A small image embedding model, trained from scratch: arch mlp_mixer, norm layernorm.
Rows from block 2 of a small image embedding model, named by matrix and row number. Rows with one number belong to one neuron. Each number is 50 + 12 x the weight over its row's rms, rounded and kept within 0 to 99. All counts start at 0.
Before each neuron's rows are labels from the 100 images, of 14976, where the neuron reaches its highest value: "strongest on" is what is common among them. Only what is clearly more common there than usual is listed. The data: rendered dice on a table. In brackets: how many of the 100, against the usual share in percent.
# fc1: MLP up (model.blocks.2.mlp.fc1.weight, 1536x256), inputs 64-127
# fc2: MLP down (model.blocks.2.mlp.fc2.weight, 256x1536, transposed), outputs 64-127

strongest on: two on top (63 vs 29.8); three on top (59 vs 29.4); white die (42 vs 15.6)
fc1.334:52 56 55 75 74 57 64 51 63 75 56 63 45 40 40 49 25 62 32 64 58 62 58 58 48 52 57 59 53 53 53 71 60 51 48 45 55 44 56 40 51 41 60 63 47 43 62 53 32 35 37 50 49 78 19 34 53 54 50 78 51 19 39 54
fc2.334:48 56 40 42 64 64 36 46 73 49 25 37 53 40 46 58 57 60 54 51 66 51 58 52 49 34 44 73 58 47 44 53 29 78 46 59 36 65 65 53 63 49 34 67 77 42 59 35 48 46 74 50 55 28 69 53 59 19 54 39 40 62 61 79

strongest on: two on top (100 vs 29.8); total: 2 (33 vs 6.3)
fc1.413:37 40 43 59 67 83 61 48 70 54 45 38 64 47 55 55 43 38 57 36 49 72 36 51 68 42 42 55 59 37 45 24 42 42 48 32 46 33 65 34 52 67 55 60 48 58 46 62 56 58 57 47 36 29 51 44 49 51 45 41 48 62 51 51
fc2.413:61 59 53 43 14 39 59 48 32 41 43 64 67 42 50 69 39 47 46 49 40 30 60 38 32 23 42 21 29 63 40 71 70 48 51 67 42 55 62 54 73 59 32 31 50 39 72 41 56 42 63 33 40 83 53 44 61 57 93 52 41 45 55 49

strongest on: three on top (100 vs 29.4)
fc1.442:53 66 58 68 15 66 59 24 80 34 46 53 52 51 54 49 46 64 52 35 42 38 49 58 50 55 60 36 54 49 45 50 51 31 44 53 53 59 43 41 55 43 26 62 41 39 69 37 44 25 52 49 59 50 69 41 57 50 39 43 57 40 40 63
fc2.442:59 46 49 48 73 59 39 68 55 37 57 75 53 52 57 35 27 59 55 56 77 44 55 43 58 57 52 55 58 54 50 64 44 67 62 43 31 41 64 77 48 37 74 35 42 32 53 31 43 46 55 57 57 40 34 44 60 46 52 55 71 49 52 48

strongest on: two on top (93 vs 29.8)
fc1.265:54 56 56 39 53 54 38 45 56 37 43 48 57 41 59 43 52 50 45 31 41 51 34 47 66 56 56 53 69 31 42 27 48 39 35 42 52 55 55 65 18 71 49 46 59 72 66 67 57 57 46 58 41 50 58 66 42 74 15 37 66 42 57 50
fc2.265:58 73 58 32 57 31 51 41 60 27 53 44 56 56 36 76 61 40 50 42 40 26 65 51 43 25 33 45 47 57 29 58 52 44 68 49 45 59 36 48 56 57 40 47 42 56 49 48 55 39 58 75 58 75 56 43 62 51 84 47 53 52 53 54

strongest on: five on top (71 vs 29.7)
fc1.437:45 72 48 39 27 54 69 64 60 41 67 32 67 42 47 42 62 40 60 28 34 47 34 57 59 40 33 42 59 50 50 39 53 48 67 52 35 68 33 54 75 44 25 56 55 73 41 18 54 53 44 56 54 35 39 41 40 45 44 72 25 49 66 44
fc2.437:62 39 58 68 62 48 44 46 46 73 57 42 47 24 51 35 63 53 46 51 38 41 34 38 45 42 43 48 42 54 50 29 67 68 35 50 50 29 39 61 53 50 49 34 58 34 56 66 40 32 55 24 36 32 43 39 37 56 63 47 32 40 49 57

strongest on: five on top (67 vs 29.7)
fc1.205:55 50 48 53 31 48 34 52 30 52 36 48 42 44 54 49 52 59 47 62 52 36 62 52 46 44 57 36 53 61 45 72 50 58 48 56 48 68 55 54 44 44 39 52 64 47 56 36 46 32 48 36 55 56 68 48 43 30 51 24 46 41 39 49
fc2.205:35 44 52 49 54 69 70 42 50 55 60 49 64 44 61 41 53 40 39 52 53 59 52 20 59 58 44 52 57 64 62 44 64 45 46 56 31 29 53 68 74 63 57 73 50 40 68 46 35 68 61 70 59 24 46 48 35 04 48 59 42 51 43 52

strongest on: five on top (100 vs 29.7)
fc1.360:39 35 47 48 35 61 53 49 41 54 48 45 43 35 65 42 51 50 58 57 34 24 51 17 66 61 36 58 48 43 50 70 42 64 52 62 27 63 63 70 73 41 59 40 55 40 59 33 49 81 52 76 33 75 40 45 18 23 39 44 54 50 53 48
fc2.360:52 58 46 57 41 49 67 38 56 35 56 54 21 74 46 38 44 36 29 59 21 36 55 71 49 55 44 43 43 55 28 55 56 43 45 54 48 49 64 38 45 61 51 47 72 43 61 66 66 22 40 66 66 26 54 55 27 21 69 51 29 39 58 49

strongest on: four on top (100 vs 30.2)
fc1.158:43 60 44 49 70 54 47 55 70 55 56 45 38 38 44 58 52 52 65 53 52 58 46 50 70 50 53 46 50 52 36 30 49 46 41 75 40 46 47 67 60 54 31 57 64 56 53 56 54 35 59 50 37 40 49 38 16 45 36 49 41 79 35 65
fc2.158:38 57 63 42 53 48 68 60 56 70 47 50 48 73 46 32 32 55 36 49 80 50 46 44 39 24 54 54 44 44 58 30 55 59 51 25 62 43 40 61 54 66 38 51 50 60 20 62 52 45 61 62 56 60 51 52 37 56 65 51 77 46 82 43

strongest on: four on top (100 vs 30.2); dice: three (61 vs 33.6)
fc1.522:70 36 43 58 83 37 59 60 53 65 53 33 53 31 52 61 26 48 44 51 58 42 57 07 60 76 47 61 67 43 39 35 51 49 69 46 59 49 52 49 55 36 69 52 41 50 65 44 63 63 41 53 62 79 55 39 50 85 65 51 39 68 56 46
fc2.522:52 43 72 60 52 52 85 37 63 43 56 73 46 59 55 27 54 44 45 46 55 53 30 30 51 41 41 45 45 86 57 36 54 56 48 42 54 50 64 51 58 47 37 48 49 50 37 58 53 48 52 73 40 24 57 56 54 67 42 49 65 48 59 49

strongest on: five on top (100 vs 29.7)
fc1.202:48 49 45 52 08 64 67 50 66 45 51 33 60 47 57 41 34 44 46 64 19 34 45 30 62 45 47 60 53 45 57 52 35 56 38 62 48 40 55 78 65 39 74 49 30 29 61 54 51 58 42 63 42 76 38 50 41 18 47 69 55 33 41 55
fc2.202:49 40 50 53 57 52 46 47 58 49 44 65 30 46 48 37 48 46 47 49 31 46 66 76 58 51 49 33 37 54 37 61 52 25 64 54 35 57 61 28 31 71 61 40 72 41 55 52 50 53 27 61 63 28 66 56 33 31 32 44 28 45 65 72

strongest on: five on top (100 vs 29.7); dice: three (61 vs 33.6)
fc1.187:49 45 48 45 49 42 64 62 57 47 38 49 67 47 60 44 51 54 65 43 51 38 60 59 62 60 51 58 76 43 70 54 43 64 50 43 47 64 20 50 63 24 59 38 58 61 39 54 43 55 65 64 35 71 40 57 31 08 43 50 35 60 32 35
fc2.187:65 33 38 33 29 41 55 51 52 58 50 64 19 53 56 29 53 42 42 56 48 29 49 57 51 50 44 50 36 60 42 56 44 59 59 61 40 57 70 49 34 62 60 54 80 51 57 59 52 39 39 72 64 49 64 43 39 56 61 54 39 45 70 55

strongest on: four on top (96 vs 30.2); black die (36 vs 15.9)
fc1.432:49 36 50 47 52 42 58 38 62 65 63 55 52 47 55 38 51 48 46 54 51 50 42 71 53 74 31 60 63 50 45 40 44 51 31 56 43 50 73 54 39 62 48 52 52 42 37 57 44 08 59 29 66 57 47 76 42 63 57 48 78 42 50 42
fc2.432:79 53 40 53 38 50 33 49 76 47 59 40 37 65 39 47 47 55 54 47 49 35 67 57 55 53 23 63 60 51 61 60 56 63 63 56 60 60 64 39 47 60 62 45 31 45 52 43 64 53 38 76 65 37 62 41 47 61 42 63 63 39 53 78

strongest on: two on top (100 vs 29.8)
fc1.308:51 47 50 24 58 27 50 45 43 38 57 38 65 58 53 62 47 45 59 56 35 23 53 58 37 37 52 49 58 49 38 55 41 56 34 34 68 36 27 30 77 48 58 60 55 51 52 53 43 45 57 61 49 71 58 75 42 62 24 45 41 58 54 67
fc2.308:67 53 43 59 45 38 58 59 64 71 41 31 66 59 54 23 52 65 52 33 53 48 37 66 66 58 61 56 53 36 51 54 45 74 58 47 50 46 54 58 57 63 70 52 33 52 60 38 43 50 40 56 58 26 36 56 75 63 59 56 56 45 66 54

strongest on: five on top (100 vs 29.7)
fc1.664:69 39 44 64 29 60 66 58 57 51 41 47 63 54 60 43 45 65 41 49 36 45 52 69 52 52 67 70 46 53 46 45 50 57 35 61 56 62 78 60 53 39 70 54 39 36 27 47 43 46 44 31 44 63 53 42 36 15 56 48 23 39 52 50
fc2.664:58 54 62 56 54 55 58 51 49 51 37 87 33 51 50 45 57 50 50 43 52 31 66 56 69 32 52 36 46 53 50 63 46 43 40 58 42 55 81 43 46 71 51 44 64 49 33 37 61 56 50 84 61 45 65 57 41 27 52 51 45 37 67 44

strongest on: three on top (100 vs 29.4); dice: three (66 vs 33.6)
fc1.100:41 72 58 25 39 35 54 58 29 46 51 44 48 39 49 40 46 59 61 53 48 55 58 38 62 56 58 29 63 43 58 70 41 52 51 31 53 75 46 52 50 53 38 42 28 42 71 39 48 43 50 36 52 77 46 38 64 45 52 35 74 38 40 50
fc2.100:62 43 56 58 42 71 55 45 57 56 62 63 21 63 35 19 45 46 47 54 49 44 35 55 54 51 35 49 41 45 36 39 36 43 41 63 59 36 77 41 42 59 60 40 37 40 53 49 43 55 67 61 37 41 57 57 55 39 51 60 83 73 21 44

strongest on: two on top (84 vs 29.8)
fc1.639:67 50 54 65 26 62 63 63 56 39 57 28 58 36 35 37 38 42 21 53 43 43 62 67 48 54 40 40 38 45 39 31 39 61 31 49 31 62 44 51 18 53 48 55 55 29 60 55 51 45 63 37 40 68 58 32 64 52 38 39 50 57 60 52
fc2.639:48 35 44 55 31 46 25 33 53 39 54 39 43 30 53 40 42 55 39 43 27 41 68 49 38 32 38 55 21 53 57 46 46 65 59 38 48 76 39 45 37 55 39 72 43 57 49 53 51 49 53 56 54 26 40 59 61 18 75 47 46 54 53 66

strongest on: six on top (100 vs 29.6); dice: three (60 vs 33.6)
fc1.124:39 48 27 48 32 30 63 50 27 45 25 34 42 43 30 67 46 57 37 41 57 60 49 65 51 31 39 39 70 42 58 40 41 55 41 43 57 42 57 48 65 61 67 57 49 50 58 43 59 48 48 61 51 40 59 60 66 57 67 32 44 62 49 45
fc2.124:50 47 75 44 79 58 35 64 67 68 55 60 68 84 59 49 52 64 44 46 58 67 29 56 49 56 45 59 79 52 62 53 55 61 59 24 49 42 80 59 49 24 29 55 44 19 82 51 50 66 52 54 60 47 34 49 59 63 34 40 63 44 54 57

strongest on: four on top (100 vs 30.2)
fc1.624:62 46 36 41 63 56 25 53 53 23 64 40 58 60 62 45 50 51 42 42 68 62 65 31 51 50 26 52 49 47 60 49 41 37 45 46 33 51 36 61 50 42 11 34 58 50 48 48 43 43 63 57 55 76 60 44 45 67 62 43 34 47 36 46
fc2.624:44 33 46 43 34 44 92 50 35 50 62 66 47 67 52 29 58 57 36 49 52 72 49 55 36 51 30 47 38 79 52 39 62 35 31 43 52 56 47 52 58 61 38 60 57 44 43 60 56 45 59 62 49 34 59 64 39 34 38 27 67 59 69 47

strongest on: six on top (100 vs 29.6)
fc1.687:53 74 49 38 84 39 11 52 39 50 50 39 69 38 44 57 45 56 52 48 48 68 56 63 40 54 38 59 62 51 48 31 63 55 43 32 58 62 17 85 53 45 52 55 44 46 22 36 39 44 63 45 68 36 45 44 14 77 60 47 46 43 43 47
fc2.687:44 47 46 58 53 54 22 55 60 58 64 18 51 65 58 35 55 50 66 42 55 43 36 31 68 43 27 51 44 16 43 55 47 54 48 50 51 56 65 55 56 56 44 57 45 61 59 49 49 57 44 50 61 31 54 27 30 65 34 47 62 53 22 31

strongest on: five on top (100 vs 29.7)
fc1.716:38 48 52 50 14 57 66 48 65 54 41 40 56 35 67 44 40 53 56 40 30 24 57 24 58 61 47 38 54 51 58 69 53 55 67 66 41 63 51 67 78 35 71 46 38 35 51 34 46 74 56 78 39 64 40 52 13 05 36 53 44 59 50 33
fc2.716:59 55 57 40 53 51 57 41 42 56 68 60 36 52 56 43 46 49 51 46 32 36 62 70 57 51 53 34 48 73 34 42 53 33 50 69 50 62 63 42 40 65 48 41 64 56 61 70 53 42 25 47 71 22 65 56 51 15 48 47 18 47 72 58

strongest on: two on top (69 vs 29.8); black die (35 vs 15.9)
fc1.163:75 38 55 61 40 68 26 40 45 58 43 31 45 51 47 46 54 34 54 40 61 61 53 64 67 50 38 44 43 53 63 32 59 64 65 30 45 56 71 29 58 54 50 55 46 56 36 23 46 37 34 28 43 53 52 63 49 75 60 52 44 45 45 42
fc2.163:52 41 61 40 61 45 73 49 61 41 59 59 53 60 29 50 37 61 45 72 52 43 57 35 46 45 43 50 52 66 40 44 37 44 47 54 43 45 55 85 45 63 52 74 51 49 32 50 57 32 33 56 59 59 73 38 41 39 35 29 62 52 34 31

strongest on: four on top (80 vs 30.2); dice: three (64 vs 33.6)
fc1.226:45 51 28 74 41 73 18 66 66 53 65 42 58 32 48 42 55 55 39 52 58 46 59 47 53 66 34 71 58 52 69 42 38 48 45 49 38 50 49 43 58 58 40 46 59 52 68 58 45 52 51 57 64 38 37 71 45 58 29 42 48 60 43 59
fc2.226:44 22 36 47 74 48 50 60 60 64 35 67 36 39 55 53 44 47 62 58 36 64 33 56 47 49 61 31 53 38 51 58 44 57 76 65 49 33 81 57 47 36 48 72 41 30 60 57 43 58 42 63 62 82 48 61 34 50 50 55 37 35 52 27

strongest on: two on top (100 vs 29.8); total: 2 (33 vs 6.3)
fc1.198:56 47 30 67 58 73 65 51 77 41 55 31 35 49 53 52 59 49 48 37 34 76 50 63 52 32 44 66 64 29 50 23 56 51 50 49 25 32 38 43 67 63 46 46 48 53 50 50 49 60 78 60 27 66 39 46 54 42 47 57 57 59 53 57
fc2.198:50 61 50 24 23 56 65 63 32 40 42 52 83 51 38 74 54 49 42 42 49 54 41 67 40 19 46 31 29 48 52 57 61 51 42 55 47 51 74 69 58 52 39 44 44 48 64 49 46 51 26 52 37 61 44 47 48 49 82 50 60 56 59 58

strongest on: four on top (100 vs 30.2)
fc1.482:96 33 56 53 48 70 50 45 34 66 56 59 56 53 42 47 45 49 53 48 57 62 53 60 38 53 68 45 63 43 40 32 51 51 60 75 55 44 40 52 70 19 35 44 62 47 53 37 34 40 56 56 37 42 41 58 44 24 49 57 48 76 60 66
fc2.482:34 65 45 57 44 45 55 44 49 68 52 58 72 69 56 33 46 57 46 62 60 52 52 46 53 38 43 49 42 53 51 40 62 69 46 24 51 48 75 48 67 55 39 51 43 66 43 51 37 52 52 57 64 36 43 50 62 39 36 73 68 24 60 54

strongest on: two on top (79 vs 29.8)
fc1.364:52 41 51 44 57 55 81 37 62 63 41 65 50 58 61 37 48 41 69 65 46 61 25 58 69 43 44 49 61 60 63 48 42 36 42 29 39 26 28 61 62 46 57 47 38 71 54 37 63 66 74 64 55 35 63 58 70 48 52 60 56 46 27 37
fc2.364:68 50 56 46 69 58 63 34 45 38 43 48 44 55 43 37 47 32 38 42 72 38 34 57 41 18 32 54 66 53 39 58 50 64 52 52 58 65 65 28 44 29 35 39 32 58 61 57 39 35 49 45 41 62 53 59 49 81 53 65 51 29 59 56

strongest on: three on top (100 vs 29.4)
fc1.386:35 53 58 30 36 60 32 57 48 84 50 41 54 50 63 51 42 72 52 43 20 70 52 43 42 47 35 45 50 37 50 63 38 44 36 52 58 55 48 60 52 45 54 54 52 32 56 67 58 54 30 35 59 55 41 48 44 44 59 61 66 43 58 71
fc2.386:49 38 39 70 50 52 68 54 56 54 48 58 54 60 53 35 50 74 40 46 62 45 73 44 66 42 26 64 42 67 49 29 55 55 74 45 50 51 48 27 68 54 41 24 31 52 56 50 32 41 76 46 49 61 42 67 62 53 58 55 99 48 42 48

strongest on: six on top (100 vs 29.6)
fc1.598:52 48 40 52 58 54 30 41 40 66 51 48 37 35 43 64 52 74 39 67 53 68 65 52 69 39 35 51 60 57 53 46 54 56 32 58 55 43 40 47 46 41 88 54 50 40 55 29 35 41 68 51 47 40 38 54 63 87 78 54 66 40 50 50
fc2.598:40 36 61 41 48 49 00 54 39 55 54 41 44 69 56 81 48 35 62 55 43 44 54 59 33 37 40 54 39 05 51 56 48 53 33 37 57 43 61 57 58 55 42 48 45 40 57 56 50 50 45 72 51 31 62 50 62 75 60 56 52 64 24 64

strongest on: four on top (96 vs 30.2)
fc1.710:57 60 36 53 58 65 56 53 62 51 57 49 50 31 62 57 57 62 54 63 59 52 64 63 57 31 48 44 62 54 50 35 53 73 40 66 41 36 50 56 75 33 42 53 49 45 46 35 43 42 81 58 44 53 33 57 49 69 57 61 53 61 36 45
fc2.710:46 54 48 49 77 54 42 47 38 62 56 29 58 31 43 47 45 63 65 37 20 42 33 75 57 84 56 58 52 27 50 64 47 57 57 55 54 54 32 47 38 63 57 64 60 51 58 56 47 47 36 38 47 22 50 61 19 77 54 50 69 36 48 50

strongest on: six on top (100 vs 29.6)
fc1.557:40 58 45 59 67 41 23 43 58 47 51 39 59 40 54 57 43 53 45 40 61 68 53 53 52 50 44 61 54 54 48 29 53 41 69 62 73 55 21 71 54 43 60 48 70 30 32 38 44 50 53 64 66 26 40 60 27 96 40 32 44 54 55 48
fc2.557:33 50 45 38 32 29 20 51 53 58 53 31 44 65 58 42 50 47 54 42 45 51 38 23 52 34 24 45 40 22 47 50 44 57 41 51 51 55 65 64 47 46 47 51 32 46 69 57 49 59 51 43 64 37 57 29 58 62 49 58 53 67 22 42

strongest on: four on top (100 vs 30.2)
fc1.388:66 48 46 52 39 62 28 55 52 47 45 41 45 59 55 52 50 45 51 45 59 32 66 63 67 36 49 46 52 40 59 53 47 52 43 57 61 66 42 87 41 33 04 31 76 51 60 42 53 41 77 55 39 50 47 74 32 59 43 60 16 60 64 36
fc2.388:69 38 36 28 64 58 72 59 48 40 46 81 40 71 39 33 36 58 39 46 67 74 51 52 46 31 48 38 65 55 46 33 58 55 44 51 43 61 64 41 65 60 58 62 40 46 30 74 45 61 41 70 51 63 61 57 29 60 45 43 61 48 64 47

strongest on: four on top (100 vs 30.2); dice: three (78 vs 33.6)
fc1.121:27 52 31 60 45 49 67 46 65 48 53 54 55 42 31 53 52 58 55 58 40 51 48 56 53 34 43 33 44 56 48 56 57 69 48 68 44 49 48 48 72 37 24 52 57 53 64 58 49 44 46 65 48 56 60 58 50 46 43 47 45 49 57 64
fc2.121:73 53 46 61 39 59 69 57 44 58 78 44 62 69 59 45 48 56 32 64 53 45 49 55 66 50 61 45 50 23 57 24 55 56 51 42 33 41 47 77 41 51 54 33 38 45 48 41 50 48 54 63 53 58 44 42 50 57 56 50 43 30 45 54

strongest on: two on top (100 vs 29.8); total: 2 (25 vs 6.3)
fc1.331:62 40 54 29 52 68 33 48 63 34 55 52 45 43 45 38 63 49 46 40 70 60 39 63 56 32 39 58 52 40 59 47 26 63 28 40 45 46 63 27 17 53 40 56 51 61 71 49 45 56 55 32 63 53 45 52 71 78 64 53 41 73 50 54
fc2.331:51 62 33 54 57 40 58 56 60 63 46 62 55 62 63 68 57 50 53 41 50 29 42 40 43 25 32 43 40 49 43 63 53 40 74 48 54 48 64 55 67 50 50 43 61 36 49 42 45 36 54 49 44 47 57 46 43 61 72 62 38 44 70 57

strongest on: dice: three (62 vs 33.6)
fc1.385:52 26 36 42 28 38 59 59 44 48 47 45 53 65 47 55 63 32 49 43 62 54 21 49 48 49 64 46 44 58 59 57 48 54 50 55 44 58 63 59 41 53 34 55 28 31 63 51 64 49 45 40 42 53 57 28 44 44 26 54 58 60 59 67
fc2.385:36 26 46 52 58 44 60 74 50 53 56 65 66 65 74 47 45 52 52 36 57 68 16 46 47 60 42 54 65 47 71 50 43 42 51 52 54 32 59 56 50 04 55 43 24 06 42 52 37 62 46 65 49 56 51 35 55 75 49 42 56 51 38 41

strongest on: two on top (100 vs 29.8); dice: three (65 vs 33.6)
fc1.575:59 48 50 39 27 56 39 51 47 50 48 65 40 41 58 40 47 42 70 58 65 53 40 46 58 83 72 84 62 56 47 46 41 54 52 63 54 71 43 32 43 46 26 36 51 43 44 33 47 68 65 34 51 36 58 42 71 55 60 63 43 59 60 60
fc2.575:51 65 63 70 56 59 31 38 32 56 38 54 65 57 25 78 44 46 36 51 53 38 54 69 35 45 45 38 57 47 54 60 43 54 35 48 63 49 70 78 46 73 42 36 40 49 57 56 44 58 51 51 55 61 56 53 74 41 37 42 43 55 74 48

strongest on: three on top (100 vs 29.4)
fc1.656:30 65 52 43 40 45 70 32 47 54 49 55 34 41 48 39 53 44 44 33 37 50 57 56 24 70 58 51 46 78 44 63 54 72 63 45 50 59 44 49 56 35 35 37 41 38 48 53 44 20 71 48 55 51 77 61 53 40 69 37 52 31 19 51
fc2.656:54 62 44 43 48 54 69 28 64 45 61 35 61 57 58 33 52 43 45 47 83 43 50 17 56 53 48 63 53 54 55 50 62 60 30 55 40 42 39 34 39 74 57 65 63 33 57 58 54 57 64 43 52 35 45 47 46 00 42 50 69 58 32 41

strongest on: dice: three (71 vs 33.6)
fc1.647:67 34 39 48 41 54 70 55 41 68 48 57 61 71 36 62 44 46 47 35 65 39 26 52 59 56 64 46 36 46 75 50 57 38 55 64 43 34 56 57 46 67 20 50 29 25 44 72 40 43 52 48 57 51 57 41 35 32 27 48 56 77 46 56
fc2.647:45 24 41 54 62 47 60 66 52 54 53 72 66 67 78 52 58 51 59 32 61 75 21 45 48 52 57 42 64 35 68 45 42 48 58 45 54 27 51 52 51 00 43 43 37 10 39 46 38 55 46 55 47 44 46 41 55 60 63 55 54 48 43 44

strongest on: three on top (100 vs 29.4)
fc1.548:39 73 63 28 17 49 51 50 44 45 43 48 37 47 50 46 58 64 57 50 57 35 54 52 34 43 56 33 37 70 53 72 38 42 52 60 58 49 51 48 28 50 21 60 27 57 58 54 49 20 45 38 50 55 59 40 58 39 66 40 62 53 30 47
fc2.548:63 49 52 54 64 41 62 55 39 50 61 68 50 73 51 24 42 61 44 36 71 59 63 59 58 34 52 57 60 53 58 52 36 46 35 62 38 32 71 69 64 58 61 59 57 45 67 52 57 59 52 68 51 40 43 47 80 25 31 48 99 50 65 50

strongest on: five on top (100 vs 29.7)
fc1.684:31 61 49 50 23 51 79 62 58 49 42 37 43 58 56 42 53 50 73 28 41 19 46 34 54 59 41 51 56 47 56 74 55 61 60 58 28 53 34 70 57 39 56 30 50 53 41 20 43 65 43 58 51 71 42 50 21 20 40 42 53 63 45 36
fc2.684:72 48 58 64 42 53 59 42 45 50 67 52 38 49 42 30 49 36 31 50 38 35 66 59 61 49 57 51 50 68 31 49 58 52 45 64 53 50 63 47 54 52 41 55 65 37 62 62 58 47 43 50 53 28 47 42 34 00 80 48 12 46 61 43

strongest on: three on top (84 vs 29.4)
fc1.657:43 39 64 51 57 50 64 41 57 51 41 48 64 46 55 55 42 51 66 40 39 52 53 53 80 55 36 64 71 53 59 41 43 44 53 33 50 39 49 69 60 47 42 47 48 73 46 41 59 63 57 50 35 27 57 48 72 15 72 68 61 57 34 55
fc2.657:59 57 54 47 46 58 54 33 58 45 66 50 40 61 49 44 46 51 53 60 63 60 42 49 41 20 41 53 54 60 41 63 55 43 46 38 50 49 51 40 49 42 41 52 58 49 78 58 41 34 51 44 48 84 51 55 40 72 26 75 56 41 54 46

strongest on: three on top (100 vs 29.4)
fc1.118:46 48 47 50 59 45 58 25 51 77 67 47 37 52 37 54 59 51 68 52 49 57 77 25 68 55 32 42 50 60 55 56 44 41 48 33 52 41 61 41 57 41 65 70 37 67 69 56 37 54 51 42 46 56 80 45 57 42 29 59 69 42 54 45
fc2.118:64 20 62 59 40 41 58 49 75 51 39 41 25 55 32 44 59 41 44 33 27 41 25 67 51 40 40 53 46 38 44 48 43 53 62 49 48 52 58 58 52 52 76 43 44 33 56 63 41 53 38 60 51 46 47 46 91 46 70 30 52 47 57 44

strongest on: five on top (100 vs 29.7)
fc1.401:57 38 49 78 32 70 69 60 62 56 32 48 67 56 49 45 53 59 45 29 45 43 61 57 39 44 44 54 39 65 51 68 59 54 46 42 50 57 51 80 43 40 76 42 45 45 28 54 40 50 53 48 37 73 51 45 30 21 35 61 33 44 46 34
fc2.401:74 49 47 50 62 60 60 58 43 58 48 49 54 45 55 34 49 34 38 54 62 39 56 66 54 44 46 45 35 58 53 58 56 39 44 59 48 53 69 45 48 65 61 49 70 45 48 57 44 49 34 57 61 48 67 37 36 28 32 45 26 42 85 54

strongest on: two on top (97 vs 29.8)
fc1.555:57 41 73 55 58 70 58 47 55 36 49 36 78 49 59 50 53 53 67 26 50 48 38 55 66 38 58 56 60 37 62 31 17 61 47 18 54 39 57 52 56 34 56 56 58 57 76 43 45 50 42 61 50 57 49 48 44 58 65 73 42 47 55 48
fc2.555:40 60 47 54 68 40 50 33 42 73 50 39 31 62 35 56 65 57 73 37 39 69 51 59 45 41 62 52 77 62 55 68 53 48 54 31 60 60 34 48 41 42 28 74 37 52 27 40 52 51 66 45 44 63 60 38 61 78 45 69 27 53 41 64

strongest on: dice: three (73 vs 33.6)
fc1.429:43 45 34 65 47 63 49 53 41 54 55 72 62 52 62 42 51 49 47 67 61 65 30 30 41 51 66 33 56 59 65 43 56 63 61 58 50 41 67 55 50 40 63 57 36 35 49 45 50 58 44 44 57 72 50 52 68 71 42 46 46 53 39 43
fc2.429:42 24 45 45 62 54 56 64 59 69 50 70 62 70 71 51 59 58 57 39 58 67 19 40 47 57 46 56 69 41 72 42 40 52 56 51 52 41 52 59 53 14 53 50 26 09 47 50 43 72 50 54 57 44 41 40 50 70 51 49 53 57 45 45

strongest on: three on top (100 vs 29.4)
fc1.562:24 53 53 53 48 48 50 49 48 91 48 64 53 47 46 32 35 74 48 55 34 49 52 62 44 36 39 53 47 38 42 72 37 42 35 61 38 50 42 63 32 50 49 41 46 36 54 61 60 52 48 50 34 47 41 50 55 28 42 56 44 41 55 56
fc2.562:45 38 54 67 58 52 80 44 65 47 14 47 49 63 40 58 47 55 60 37 64 61 62 46 52 46 50 53 69 54 34 39 44 19 57 43 53 28 47 34 45 67 58 22 49 49 44 54 50 57 65 52 52 61 53 61 63 55 46 49 60 58 43 41

strongest on: three on top (100 vs 29.4)
fc1.40:40 64 53 25 60 64 43 59 31 62 26 32 38 37 54 49 41 53 53 38 42 48 58 43 52 51 51 45 56 63 59 68 46 39 41 47 74 64 41 60 41 42 33 48 21 34 57 46 45 39 33 36 58 53 63 49 59 38 53 27 59 44 51 52
fc2.40:35 60 61 62 43 44 55 43 64 66 46 54 70 48 56 45 59 52 51 64 34 26 54 35 33 66 47 75 44 48 40 44 57 54 53 49 44 43 68 65 60 42 63 52 48 43 71 47 44 37 52 46 48 43 46 52 39 32 66 80 67 51 29 60

strongest on: two on top (100 vs 29.8)
fc1.216:72 51 52 48 42 56 32 51 52 45 47 39 38 48 62 56 47 45 34 60 47 59 56 53 51 43 40 55 44 39 51 36 35 63 43 52 72 32 63 38 36 65 42 65 45 40 53 49 39 40 64 48 47 33 36 44 70 72 49 31 51 67 37 78
fc2.216:74 66 45 28 43 64 56 49 50 39 26 41 60 51 48 52 38 73 37 29 57 30 45 40 52 68 58 53 28 37 38 67 55 49 43 21 41 72 38 43 38 50 38 42 68 58 48 50 61 43 52 54 53 42 52 36 48 55 46 41 29 38 61 47